From a checkpoint of a small sound classifier.
Model: norm layernorm, activation gelu.
Training: adamw at rate 0.00073, 5600 steps, batches of 128, held-out accuracy 93%.
Data: trained on chords played on synthesised instruments, 52083 training examples, 13.8 epochs.
Rows from block 5 of a small sound classifier, named by matrix and row number. Rows with one number within an expert belong to one neuron, the router's apart. Each number is 200 + 30 x the weight over its row's rms, rounded and kept within 0 to 999. All counts start at 0. After the name is the row's rms in percent of the matrix's.
Before each expert's rows are labels from the 100 clips, of 14976, where the router gives the expert most weight on average: "strongest on" is what is common among them. Only what is clearly more common there than usual is listed. The data: chords played on synthesised instruments. In brackets: how many of the 100.
# router: router (model.blocks.5.mlp.router.weight, 8x192), inputs 128-191
# up: expert up (model.blocks.5.mlp.up, 8x48x192), inputs 128-191
# down: expert down (model.blocks.5.mlp.down, 8x192x48, transposed), outputs 128-191

# expert 5
strongest on: the note G (90); the note C (87); the note E (76); root: C (75)
router.5,109,176,254,244,170,228,259,179,180,184,166,204,195,218,221,187,145,222,129,211,229,163,169,190,241,175,220,222,215,223,184,240,224,165,211,247,190,259,268,211,206,188,199,169,223,214,202,211,183,220,183,234,211,187,166,236,211,205,218,165,216,207,248,222,166
up.0,097,256,212,129,126,172,177,147,218,206,216,195,178,242,278,214,186,238,194,224,242,159,200,103,167,163,232,220,214,176,213,218,203,194,207,191,233,227,187,252,150,179,198,210,234,237,206,212,191,231,163,243,210,249,221,204,189,230,214,207,186,273,166,259,177
down.0,096,207,190,197,202,162,276,206,195,160,185,272,223,147,227,258,138,182,229,181,188,195,197,185,159,171,191,236,215,211,227,252,209,206,187,222,190,236,211,242,197,187,236,172,205,174,153,201,212,169,220,204,231,235,174,260,194,149,237,155,192,221,175,187,224
up.1,090,234,240,239,125,205,216,234,208,199,168,205,202,256,195,191,164,237,208,198,178,227,191,191,239,187,214,249,199,243,185,226,226,202,188,199,212,213,249,222,189,213,179,218,234,203,228,220,195,203,164,168,215,193,145,225,203,179,234,160,134,204,236,194,158
down.1,093,143,229,136,218,179,192,208,163,230,210,208,189,178,251,174,242,148,168,164,282,158,185,231,198,184,239,199,199,202,199,220,213,198,202,191,134,214,200,208,198,207,221,195,205,152,163,262,179,148,179,187,217,213,157,121,191,181,217,225,189,212,150,226,223
up.2,112,161,187,219,199,147,234,187,189,245,208,194,244,191,175,246,217,205,243,177,179,245,186,178,166,235,168,185,205,204,240,205,168,138,170,213,177,191,174,179,225,246,220,166,191,141,246,186,213,144,203,201,178,190,236,183,241,183,187,174,156,179,161,211,188
down.2,109,185,235,203,217,169,160,188,217,240,228,251,220,189,177,242,247,271,240,231,222,212,117,250,230,166,157,249,183,228,195,181,188,189,195,195,207,176,199,211,193,226,159,184,240,248,205,195,176,179,200,229,206,147,185,215,173,191,158,157,186,226,234,189,224
up.3,083,235,207,201,185,220,216,165,186,159,231,248,214,179,249,125,203,174,204,195,195,231,239,210,229,196,178,214,191,203,112,201,181,249,209,184,297,208,135,219,193,192,164,196,217,249,191,232,214,179,142,239,243,235,196,233,164,185,220,154,191,163,203,196,237
down.3,091,241,200,182,202,248,235,234,236,193,206,202,201,178,207,195,198,160,172,197,164,182,241,173,252,191,235,171,189,223,269,187,170,214,248,232,208,205,209,191,188,254,160,202,176,169,205,208,204,191,203,175,219,198,172,164,148,164,231,192,218,166,198,181,181
up.4,108,183,225,180,186,192,207,252,185,167,164,224,201,205,276,213,190,165,173,173,164,183,229,150,232,175,264,203,182,218,236,207,199,214,209,211,229,223,249,165,222,179,204,212,214,175,209,175,204,191,189,178,232,197,188,231,140,211,251,162,184,222,195,151,139
down.4,103,185,191,179,210,164,204,204,184,206,198,162,219,216,203,213,217,131,160,138,229,231,218,221,201,154,235,213,218,254,213,221,216,196,223,166,159,235,195,160,211,155,198,217,142,161,169,270,206,187,250,171,213,186,227,186,171,196,184,231,238,249,181,199,211
up.5,100,193,177,271,196,226,174,135,236,151,161,226,202,184,211,181,219,181,218,189,193,201,177,268,192,228,216,218,190,217,167,134,213,202,244,190,185,195,151,184,207,206,154,203,247,231,244,154,241,211,219,195,178,200,179,144,247,252,220,195,215,180,230,152,203
down.5,104,197,187,185,229,256,138,227,218,185,175,216,207,207,196,170,226,211,182,149,170,183,162,244,230,196,200,140,232,155,194,213,182,154,233,139,195,190,213,224,195,197,144,237,217,231,181,205,194,280,200,138,185,225,241,222,228,210,200,197,211,182,217,198,137
up.6,106,229,221,125,181,188,200,228,227,262,240,161,162,199,202,236,219,235,204,160,251,198,203,149,183,168,170,178,210,157,191,198,214,211,204,151,233,213,169,226,180,256,176,198,180,237,191,244,208,175,207,197,162,254,231,197,178,206,202,198,194,241,227,265,210
down.6,108,237,170,251,159,146,207,239,182,186,176,191,176,188,216,217,173,251,236,201,186,170,196,169,142,165,178,186,193,179,198,226,169,190,261,192,188,231,199,239,185,174,219,163,152,182,193,211,190,169,196,203,204,207,199,239,238,240,172,244,153,190,245,200,223
up.7,097,206,178,237,239,278,151,182,157,176,169,220,181,150,171,163,217,156,200,165,150,197,187,283,237,211,149,178,176,209,182,172,204,221,233,195,185,198,185,188,154,216,163,210,208,222,208,159,191,264,184,167,203,231,213,207,260,203,241,216,185,148,213,240,208
down.7,098,230,220,195,174,169,212,182,220,165,165,193,240,148,164,186,235,207,209,205,168,195,214,258,190,135,189,188,237,215,119,184,178,154,206,147,168,254,216,191,182,202,207,222,239,238,216,160,150,248,188,190,183,250,209,169,222,213,199,203,256,168,224,260,150
up.8,103,169,207,198,198,157,181,220,116,180,231,198,176,200,180,195,211,205,207,218,162,148,187,174,212,217,216,186,213,123,241,224,211,216,234,183,219,182,230,143,208,242,228,222,176,169,214,177,202,173,251,195,130,184,266,167,245,163,239,189,183,226,162,192,186
down.8,110,193,211,193,230,208,227,193,208,237,191,219,237,189,193,267,191,185,202,211,192,137,255,218,233,134,184,196,191,234,168,167,155,184,130,225,205,209,215,199,231,211,158,189,170,216,217,243,175,208,213,227,198,219,191,265,168,200,146,189,203,202,155,235,207
up.9,112,217,231,147,203,154,168,271,157,226,171,175,197,191,178,224,198,239,197,193,200,162,165,147,229,226,200,197,212,150,219,176,171,203,204,178,225,212,197,155,213,254,224,225,178,197,231,190,213,174,235,180,183,219,214,128,204,195,221,188,138,198,218,223,159
down.9,115,209,155,201,132,210,194,220,205,244,230,221,136,205,186,191,189,199,207,219,209,192,233,216,202,158,222,215,144,218,191,198,198,185,197,198,277,206,216,208,241,160,214,131,185,184,199,152,195,193,182,165,185,189,138,226,216,233,225,224,198,194,209,246,202
up.10,088,241,165,220,134,229,177,160,179,99,183,150,163,209,221,156,218,158,166,219,173,154,228,199,217,215,249,210,246,217,209,210,233,267,234,158,181,208,194,176,171,206,167,198,241,228,270,198,197,264,178,206,210,203,222,155,212,155,235,199,168,185,194,216,207
down.10,089,198,252,174,186,142,218,197,214,226,252,164,180,191,176,164,208,204,216,168,225,173,220,177,247,229,163,194,191,183,228,216,209,189,248,160,225,219,239,230,218,187,251,242,173,175,195,154,201,187,172,220,190,196,179,148,273,174,216,216,199,191,200,178,242
up.11,105,217,149,186,178,172,222,174,152,267,167,162,217,178,171,197,273,163,232,188,198,249,179,175,168,194,181,213,229,214,242,181,230,237,238,189,252,203,147,163,167,224,183,193,177,155,220,185,204,169,197,201,218,218,205,240,180,181,220,189,217,226,159,219,219
down.11,100,230,213,211,180,205,193,157,239,234,208,181,212,180,154,246,193,182,280,207,222,188,207,226,203,162,217,233,213,219,159,166,239,262,237,207,226,233,144,161,185,212,185,142,172,180,200,246,141,178,209,185,210,192,217,205,202,206,176,182,239,197,187,205,200

# expert 4
strongest on: root: D (69); power chord (60)
router.4,098,185,142,242,245,166,117,212,209,234,183,159,233,205,185,206,245,162,247,156,187,208,216,247,147,228,147,202,202,209,229,180,211,163,168,131,177,213,206,207,215,182,217,221,230,194,236,180,193,171,257,200,171,143,219,213,206,174,153,262,172,154,195,207,190
up.0,105,170,220,263,215,155,226,172,210,206,198,166,183,250,154,172,198,180,272,149,194,194,219,170,170,180,201,187,214,229,189,141,217,209,207,136,221,244,192,155,179,201,186,183,272,187,252,203,213,179,176,181,157,182,171,192,211,172,218,209,197,157,164,188,201
down.0,099,175,189,155,180,167,200,170,176,175,188,235,224,178,145,152,197,178,216,200,220,174,199,231,202,163,188,178,249,152,218,194,168,246,182,178,229,159,195,179,197,209,163,191,205,199,233,171,130,184,171,208,168,129,156,167,230,222,222,218,220,211,208,221,218
up.1,103,176,175,151,206,221,146,204,242,212,175,156,225,226,235,228,228,166,162,219,173,155,197,204,209,206,223,217,198,163,194,199,182,208,186,156,227,190,214,173,215,170,195,220,154,245,183,223,183,228,201,170,234,216,206,203,185,189,206,240,198,219,195,204,165
down.1,104,224,251,190,209,205,198,205,282,190,244,254,215,197,215,199,143,254,200,273,260,225,230,206,172,187,200,170,173,194,183,212,257,168,160,184,216,176,180,242,199,186,222,205,224,258,218,192,174,229,134,259,199,231,173,205,224,184,231,198,175,203,204,248,188
up.2,102,209,168,224,211,274,204,202,208,164,215,215,203,180,182,233,146,227,143,239,184,214,197,211,191,198,206,205,192,201,212,214,162,193,210,224,142,237,204,177,222,200,227,248,206,200,169,189,214,274,223,245,207,182,200,196,173,193,181,173,227,189,188,203,186
down.2,099,189,208,158,229,152,197,215,188,173,226,189,195,202,230,203,211,221,228,117,178,186,189,174,209,185,206,177,192,175,249,265,183,256,191,187,182,222,251,191,184,203,223,235,207,147,210,265,201,246,199,209,197,203,239,198,190,175,207,147,222,182,210,193,218
up.3,102,207,159,240,227,302,203,173,206,132,182,203,188,140,210,187,171,192,149,205,161,169,237,207,225,156,248,198,207,243,244,240,186,225,207,189,160,228,245,227,195,198,215,204,202,160,175,163,218,266,226,211,211,166,208,193,172,195,173,166,197,229,199,200,187
down.3,101,205,218,141,232,181,153,148,229,213,238,203,209,209,205,183,258,168,200,218,202,204,171,241,234,193,222,180,210,194,201,222,218,247,220,199,171,210,195,164,197,252,228,237,203,195,172,228,201,241,219,230,202,160,201,244,179,167,188,202,235,198,209,139,202
up.4,096,180,181,151,232,176,189,204,209,212,170,184,172,203,248,168,210,190,180,226,167,197,214,187,247,214,166,187,173,211,187,241,174,267,210,173,194,195,240,196,179,200,189,200,197,216,208,269,245,209,214,207,199,189,146,198,184,230,195,196,189,228,216,195,163
down.4,107,208,204,199,237,237,190,192,253,223,230,206,207,196,175,219,226,240,139,242,253,247,233,275,231,218,206,178,230,185,189,220,210,220,176,230,201,198,173,202,148,181,217,210,220,183,183,197,207,187,187,191,225,237,166,192,194,209,235,211,230,212,139,188,139
up.5,089,244,164,238,188,169,173,217,154,193,175,178,222,207,194,187,205,180,266,174,180,216,243,219,158,190,218,200,182,260,217,192,244,126,211,214,173,193,214,224,223,150,215,155,264,194,204,187,261,165,205,197,204,164,248,238,181,216,208,173,196,179,198,220,189
down.5,095,173,190,201,167,197,190,161,197,167,179,182,223,183,233,162,247,180,186,201,127,185,137,210,254,163,194,215,191,184,189,176,176,258,224,171,206,216,192,211,261,269,151,239,148,209,237,186,159,255,202,189,201,229,173,239,233,248,202,219,180,169,256,215,248
up.6,092,199,185,208,236,159,154,196,199,215,195,205,198,221,235,169,230,154,199,198,161,164,240,202,214,176,182,206,183,187,179,187,201,279,207,149,213,185,213,163,147,218,183,211,176,175,229,225,202,205,202,219,158,220,170,142,185,184,194,211,167,186,212,187,183
down.6,099,211,199,137,258,173,185,193,262,216,276,242,237,208,157,264,254,236,180,239,218,208,227,237,219,205,234,172,199,183,137,227,223,221,139,245,192,201,214,204,209,186,184,228,253,223,173,211,234,184,205,230,199,191,178,182,140,179,136,208,252,188,177,226,166
up.7,097,267,173,171,197,222,138,170,184,191,228,213,232,158,227,232,218,193,169,220,174,236,207,227,156,179,204,190,191,144,212,221,234,195,195,211,185,202,227,217,222,197,211,200,193,186,157,147,171,197,213,193,196,207,249,240,192,180,199,219,216,185,154,227,175
down.7,093,264,182,221,211,206,194,166,172,243,235,167,249,167,196,180,224,230,206,161,193,151,196,216,205,211,166,219,185,144,190,198,217,198,201,175,211,239,207,181,189,250,227,187,157,158,143,251,192,215,217,242,188,281,188,178,166,233,215,255,236,218,215,203,271
up.8,092,244,200,175,156,151,142,237,206,236,138,148,271,234,204,221,245,173,235,167,224,237,191,212,181,218,173,231,210,198,202,212,238,142,190,203,211,193,238,205,212,183,152,161,201,197,227,211,207,152,239,166,213,191,205,246,245,219,162,270,142,180,175,235,203
down.8,093,209,224,214,164,287,175,195,166,157,206,221,224,161,151,166,169,193,221,178,187,206,188,242,161,213,197,181,209,180,212,195,153,161,152,205,266,205,182,226,204,173,161,139,191,264,242,160,128,208,188,227,207,230,218,194,210,211,250,247,183,191,238,196,190
up.9,112,152,217,247,226,185,236,176,196,182,242,214,122,206,189,137,216,198,221,201,196,199,204,226,218,178,169,213,237,164,183,140,256,235,213,170,214,229,170,221,160,219,203,179,178,187,201,221,188,212,193,248,142,165,168,214,271,152,220,209,230,175,189,219,230
down.9,106,187,170,238,182,194,203,214,182,185,234,214,209,189,190,192,188,212,227,149,138,193,178,187,175,177,138,212,247,205,214,172,216,247,190,167,204,177,246,181,182,246,149,231,217,212,218,192,170,158,158,224,197,229,170,176,243,221,269,223,221,217,216,208,209
up.10,105,131,239,264,231,162,237,194,226,216,212,200,173,224,191,165,192,196,204,162,173,192,222,195,208,146,162,210,222,214,163,156,229,210,198,169,204,213,187,180,174,175,203,165,239,176,218,197,200,183,174,240,172,179,156,201,230,162,247,189,210,166,195,159,218
down.10,100,207,174,213,181,171,236,212,221,176,240,198,176,186,182,157,183,195,173,193,173,205,181,173,210,159,179,247,259,187,226,174,177,234,213,183,241,158,147,210,184,220,186,226,225,193,173,179,181,172,131,220,192,167,194,204,209,210,260,190,187,193,189,252,193
up.11,082,272,146,208,197,181,175,174,224,202,194,154,264,239,234,266,207,236,192,198,195,225,201,177,174,224,229,219,216,236,220,231,224,156,182,174,176,209,233,190,232,148,229,208,192,159,202,187,223,187,195,206,268,187,200,268,160,219,169,219,211,198,212,230,213
down.11,089,182,223,206,196,211,159,161,213,216,190,154,234,241,191,228,223,242,215,192,206,181,205,178,178,198,213,183,192,153,208,188,231,248,181,135,280,195,194,226,148,218,182,192,235,238,253,169,156,199,214,212,201,171,209,208,186,247,227,231,194,156,166,197,185

# expert 7
strongest on: the note B (100); the note D (98); the note F# (72); root: G (47)
router.7,089,195,157,212,178,238,170,151,190,161,209,190,147,241,219,163,277,149,254,222,154,224,191,196,180,222,244,232,232,195,152,206,189,249,221,176,241,180,163,221,190,220,156,236,212,203,247,193,219,176,198,153,195,212,183,224,201,156,235,204,212,189,145,176,186
up.0,088,220,179,174,209,159,191,192,243,236,230,194,217,194,183,204,191,191,208,178,184,238,205,190,217,232,159,212,250,203,246,253,206,191,198,198,183,177,208,246,199,195,207,217,193,154,206,179,197,173,206,190,249,247,245,206,169,218,138,183,195,226,193,209,185
down.0,093,210,215,187,195,250,208,172,212,239,181,244,256,150,220,161,181,234,215,238,244,293,197,198,199,177,230,197,168,221,157,259,185,203,282,185,208,210,228,234,205,195,222,180,223,202,127,240,206,227,201,184,208,173,221,172,146,190,211,153,186,176,133,270,188
up.1,087,202,274,154,229,191,195,201,207,181,222,196,213,234,240,176,214,180,194,179,158,227,198,175,222,138,225,153,223,215,201,242,253,187,209,168,197,131,196,183,172,239,194,180,199,167,128,193,258,203,199,167,225,221,214,164,180,165,226,146,180,215,208,219,202
down.1,086,178,209,241,143,174,254,194,184,211,203,196,236,140,216,193,170,200,226,196,223,218,244,247,176,195,197,206,157,186,234,240,160,200,199,172,227,200,227,201,204,205,265,213,225,221,211,192,204,201,173,167,210,247,223,177,203,220,209,161,175,209,197,233,225
up.2,113,178,226,153,235,185,150,235,173,210,239,183,216,169,219,227,199,185,205,180,168,174,219,208,243,220,213,212,172,177,284,209,235,203,220,205,185,168,234,182,247,170,192,208,174,199,196,216,265,184,250,171,223,224,227,225,155,190,172,196,154,207,187,183,185
down.2,109,194,204,202,168,191,166,156,140,226,203,217,156,189,208,237,199,184,221,167,148,248,207,226,121,191,197,208,195,183,209,232,219,222,195,215,238,178,243,243,160,167,152,199,201,186,184,240,224,196,136,195,189,220,226,217,255,200,242,189,195,224,186,195,186
up.3,106,162,190,216,304,190,196,206,176,184,194,219,173,244,225,187,205,176,200,198,189,155,198,196,223,243,217,226,185,170,172,192,198,213,196,234,230,178,203,174,219,185,181,196,151,226,214,247,214,182,279,146,158,188,194,247,182,130,212,201,185,229,196,166,215
down.3,100,217,207,142,184,192,158,256,216,175,208,190,146,149,191,205,215,197,246,147,152,184,193,207,197,194,197,197,174,192,218,172,166,162,220,178,202,201,229,178,183,171,208,163,176,164,202,163,221,240,221,180,227,238,203,206,254,189,193,207,182,150,182,160,222
up.4,100,200,172,257,175,129,167,227,192,209,135,186,250,207,170,209,177,184,189,214,185,167,202,173,173,245,172,249,190,213,169,192,159,212,209,176,175,187,242,163,239,184,193,225,202,155,224,216,181,159,198,210,139,161,132,170,275,209,247,191,169,126,182,197,190
down.4,096,247,197,208,215,220,239,211,231,224,211,169,186,158,221,193,204,193,172,218,173,159,208,225,196,153,236,173,155,194,191,222,178,224,280,236,246,185,198,171,190,187,171,192,214,203,204,290,217,182,243,171,208,270,205,173,192,146,165,196,230,195,180,160,225
up.5,097,142,227,230,255,234,206,187,162,162,197,219,173,213,173,183,195,194,251,237,159,143,212,197,173,211,246,205,164,180,193,173,219,217,180,188,236,206,195,205,222,191,191,195,217,208,231,251,202,166,231,155,192,180,188,221,174,127,229,172,169,206,146,154,199
down.5,098,203,217,156,214,171,182,213,184,147,156,175,220,164,168,230,219,143,230,101,167,166,194,201,182,237,192,190,204,177,232,226,180,193,251,209,207,146,232,229,205,169,177,182,191,172,178,196,203,228,243,201,183,224,190,203,205,226,228,205,237,188,198,171,213
up.6,109,246,235,226,168,147,179,210,189,228,232,200,188,134,191,204,230,201,219,174,225,256,193,178,223,200,185,213,211,177,231,168,216,217,235,179,207,213,207,198,126,217,182,206,168,207,226,168,153,208,211,246,158,210,196,183,263,193,152,185,176,185,192,190,166
down.6,112,178,237,174,206,229,147,152,146,183,229,200,173,168,213,182,175,225,185,217,216,163,205,144,210,272,274,180,181,195,240,228,200,168,162,230,194,190,132,224,226,242,201,193,161,192,209,183,214,215,223,177,184,147,222,213,147,199,182,195,174,236,213,211,146
up.7,094,180,212,192,248,138,168,219,170,221,171,206,269,225,226,231,196,180,218,163,178,163,210,141,153,262,186,235,155,167,238,193,188,197,170,188,172,188,242,194,223,182,227,206,185,182,203,241,214,165,290,160,225,188,205,172,196,156,183,189,185,148,168,187,195
down.7,100,204,218,174,152,224,200,220,166,199,194,160,205,196,219,209,157,127,172,187,159,227,203,234,156,196,222,193,181,199,225,200,227,226,233,206,200,165,205,204,206,186,179,229,246,207,241,170,176,280,247,206,173,257,233,185,232,174,189,172,191,230,173,176,179
up.8,091,231,223,238,176,193,236,213,250,172,195,170,237,231,229,145,216,206,185,187,195,257,160,154,160,155,201,163,197,217,187,202,167,205,197,203,217,216,192,205,199,191,161,201,198,194,225,179,213,201,168,248,238,212,179,222,214,215,208,216,209,201,200,231,189
down.8,094,158,227,214,183,199,219,181,210,170,182,180,232,160,217,213,231,246,217,293,224,257,195,225,154,163,144,193,158,209,211,184,169,146,113,201,223,219,190,213,206,194,251,270,255,255,168,209,207,161,127,226,183,168,178,204,228,153,200,237,186,172,192,220,192
up.9,106,179,189,187,237,146,137,219,207,253,157,181,228,245,183,184,190,204,193,216,193,236,216,172,193,262,190,245,152,170,235,163,136,241,198,203,188,189,240,141,237,199,208,221,204,141,222,237,208,167,241,159,211,188,178,146,231,224,194,201,174,175,200,192,167
down.9,100,245,208,186,241,201,187,227,196,150,207,147,203,199,206,183,170,123,229,200,217,272,219,214,160,198,228,193,242,154,196,266,203,193,220,177,217,186,216,197,228,178,158,205,215,210,213,213,214,261,210,187,177,234,194,152,195,176,245,165,205,195,91,179,196
up.10,090,170,269,134,231,227,178,203,167,161,165,146,239,191,264,194,216,158,223,219,154,212,193,156,190,148,234,206,180,185,170,214,194,214,236,138,258,155,218,183,229,238,187,161,153,223,188,227,223,205,244,179,249,233,149,220,169,203,198,183,206,209,203,219,132
down.10,088,203,196,242,262,184,152,205,212,241,183,183,170,166,191,201,195,204,176,216,187,150,198,213,138,161,169,234,206,176,247,169,201,195,228,186,247,186,200,227,189,211,235,249,193,239,231,198,213,201,184,244,169,274,158,195,203,223,198,203,220,233,227,216,193
up.11,082,199,185,192,200,153,179,172,147,188,135,163,186,252,182,229,219,183,196,212,210,163,207,158,173,237,188,242,197,172,192,210,177,192,207,246,190,232,224,133,214,215,232,219,199,172,229,260,236,173,227,246,184,196,135,157,199,194,220,124,174,145,171,210,176
down.11,091,203,205,230,170,200,248,232,221,189,183,138,206,223,205,203,194,188,180,167,209,210,193,205,208,202,183,188,233,183,225,220,208,195,238,250,274,176,193,158,231,172,184,227,252,224,213,229,238,168,264,199,174,178,183,157,229,184,257,197,183,140,181,196,199

# expert 6
strongest on: the note D# (100); root: D# (89); the note A# (80); reverberation (68)
router.6,113,223,144,163,187,144,156,209,217,251,252,235,181,174,170,265,220,195,220,180,246,228,216,146,167,212,194,203,171,201,213,146,182,190,203,195,195,131,130,197,188,250,202,225,151,194,185,151,188,189,148,172,191,247,180,142,174,198,175,186,216,223,192,173,181
up.0,120,195,234,165,242,206,212,177,234,208,241,193,228,189,231,236,170,203,153,227,205,168,230,249,196,120,197,193,206,195,237,260,259,203,208,191,180,175,174,215,169,179,236,203,173,163,177,234,195,262,228,221,211,205,222,198,230,188,175,202,218,196,194,180,214
down.0,115,231,179,189,182,200,175,134,242,197,209,171,245,222,202,237,251,142,181,238,199,194,202,170,214,188,232,177,217,221,207,184,228,210,162,184,205,201,185,156,260,206,227,218,243,219,194,196,168,201,256,188,221,249,260,196,190,237,187,201,216,169,176,214,204
up.1,110,172,190,190,196,187,170,187,234,239,219,175,130,228,181,225,229,212,174,236,234,195,203,182,173,203,236,197,256,157,227,242,211,213,185,228,193,198,174,182,212,209,218,227,184,137,213,175,166,187,199,243,198,184,199,229,225,173,185,228,158,200,151,200,149
down.1,100,203,192,250,166,191,161,190,126,189,215,183,173,166,203,235,224,176,174,197,152,151,207,178,231,236,217,171,217,205,225,265,175,204,197,240,153,149,218,173,192,152,252,254,197,151,193,216,228,201,235,137,191,178,220,179,148,223,195,188,250,227,178,299,193
up.2,104,177,219,173,255,230,204,179,174,195,204,202,168,185,246,203,201,189,185,221,178,183,235,219,201,164,183,185,165,152,207,260,238,197,220,201,252,157,222,194,188,179,223,166,151,234,215,213,223,221,231,204,164,199,232,193,230,181,174,177,179,213,166,190,224
down.2,106,242,201,190,178,227,270,222,203,214,223,213,168,206,197,141,226,205,189,190,189,247,170,228,211,142,238,230,199,273,190,215,228,140,204,150,211,237,193,241,223,213,220,187,236,239,175,219,197,166,175,199,239,192,170,192,165,167,241,266,228,208,233,210,210
up.3,097,128,199,224,258,145,226,255,203,175,179,177,196,207,170,177,197,227,126,209,222,179,203,192,285,224,197,209,197,167,226,183,210,188,220,169,177,244,238,128,256,233,217,187,205,200,237,225,199,182,203,206,176,184,166,188,177,129,239,182,178,230,167,215,174
down.3,095,191,161,214,184,213,211,195,230,166,184,208,221,182,222,193,219,260,238,166,193,159,238,167,180,244,174,249,198,217,207,206,191,220,209,168,188,170,181,253,190,235,211,220,232,168,186,240,180,167,166,173,198,203,191,191,201,239,208,122,223,218,174,225,189
up.4,105,273,183,227,164,238,226,205,177,179,197,197,213,205,200,199,195,174,186,186,135,265,188,256,233,219,210,246,170,263,177,224,203,196,201,255,220,239,196,206,171,186,202,196,232,222,193,184,177,224,179,207,206,177,192,197,201,228,174,220,185,195,290,212,217
down.4,098,189,217,232,272,170,217,188,201,184,214,174,233,159,199,196,218,179,193,203,200,222,176,231,151,207,168,208,222,229,278,182,235,248,221,208,145,173,215,179,227,195,253,240,206,214,201,154,201,177,211,241,196,184,139,162,181,250,199,199,247,188,243,242,211
up.5,109,176,254,238,232,180,277,193,181,193,243,236,211,208,186,153,191,188,177,246,224,187,191,222,268,207,209,207,195,183,187,200,247,201,191,195,218,202,194,192,196,196,218,183,197,244,247,224,194,209,194,231,165,143,254,246,226,203,207,192,173,197,222,230,239
down.5,124,193,246,199,209,217,233,208,230,206,244,194,186,238,199,144,173,190,171,232,192,250,188,239,251,192,192,226,228,173,168,199,237,196,166,256,195,206,194,270,244,177,179,173,213,233,203,226,236,147,216,255,221,167,188,244,226,198,209,198,212,133,226,184,216
up.6,086,289,225,148,148,216,99,233,173,237,182,185,213,171,233,218,143,258,237,178,243,226,219,192,253,226,188,171,193,169,221,191,211,174,189,155,233,193,230,235,190,229,174,226,235,222,182,192,201,150,199,200,185,228,200,223,167,256,170,192,190,185,262,228,155
down.6,088,176,184,252,167,231,230,214,236,182,186,196,193,161,168,190,191,221,193,194,171,186,167,195,167,155,187,216,215,194,219,169,203,190,189,138,260,201,173,223,212,196,175,197,164,238,248,142,168,175,157,202,221,282,177,169,213,160,265,232,179,206,178,187,222
up.7,115,183,219,193,268,180,184,193,211,199,200,187,224,178,216,214,167,198,184,220,209,125,229,239,188,194,187,210,212,192,276,201,253,201,213,154,165,168,223,242,207,196,250,232,184,172,193,227,233,222,243,219,181,208,214,162,172,213,193,144,182,206,180,195,213
down.7,107,215,199,212,167,207,141,172,230,179,216,225,234,168,184,218,197,182,230,255,263,200,195,201,167,214,225,202,191,236,208,179,235,191,178,184,224,231,174,238,168,133,217,270,224,263,202,191,171,197,168,151,241,217,224,198,207,242,178,242,200,165,231,218,178
up.8,099,180,222,193,156,216,256,229,180,130,173,210,207,223,226,126,197,163,212,212,191,169,189,150,263,185,247,192,228,164,204,199,223,256,234,214,252,219,200,185,217,210,191,193,174,187,227,166,236,189,217,221,159,221,206,209,227,202,205,184,170,216,174,178,159
down.8,101,172,232,171,224,275,212,161,252,148,186,158,230,227,176,204,216,183,147,196,162,209,219,205,238,138,258,220,237,224,195,220,288,252,200,184,195,201,189,222,240,205,151,210,231,148,230,219,200,213,217,183,204,213,196,165,200,199,181,198,181,198,171,246,227
up.9,087,244,202,188,256,184,196,191,191,202,176,248,205,166,156,215,192,217,176,188,172,264,236,215,154,210,195,203,170,246,175,159,182,134,194,219,163,189,170,236,208,195,212,178,168,213,203,180,172,206,229,187,245,191,248,182,194,199,140,240,235,235,216,184,222
down.9,093,211,229,228,231,138,193,184,210,235,205,199,199,142,269,208,168,183,209,257,205,166,198,219,174,230,168,220,212,232,263,180,166,197,168,178,184,244,263,195,166,188,219,224,199,231,218,241,176,240,147,185,233,237,148,167,182,213,207,237,241,193,206,153,247
up.10,104,142,193,200,233,192,186,177,180,176,206,224,230,163,206,212,172,204,193,147,188,188,239,223,196,173,174,219,175,206,217,175,232,165,212,174,230,156,171,243,209,230,235,187,203,213,201,216,245,206,220,182,184,225,247,212,203,199,194,212,248,232,219,241,226
down.10,104,184,174,185,242,193,169,243,234,212,193,261,198,150,210,231,210,202,235,214,230,244,207,210,199,214,187,176,175,202,227,168,169,214,214,165,212,155,234,221,177,143,225,249,218,242,188,190,118,205,192,193,196,202,182,184,228,171,213,256,198,189,181,183,202
up.11,085,213,179,177,189,156,192,207,162,213,188,211,205,217,185,224,252,223,208,214,204,239,186,179,213,237,233,237,174,163,206,198,129,158,172,225,205,196,224,201,239,206,190,228,189,217,204,200,179,127,208,146,228,194,186,249,160,200,175,249,209,229,188,217,216
down.11,085,236,180,175,210,152,226,188,166,225,231,291,138,180,181,244,197,218,201,206,183,135,233,266,231,228,182,208,215,226,256,218,154,209,243,210,192,218,161,245,193,208,213,164,182,138,193,148,172,184,188,220,177,232,198,148,215,212,220,197,258,228,217,216,247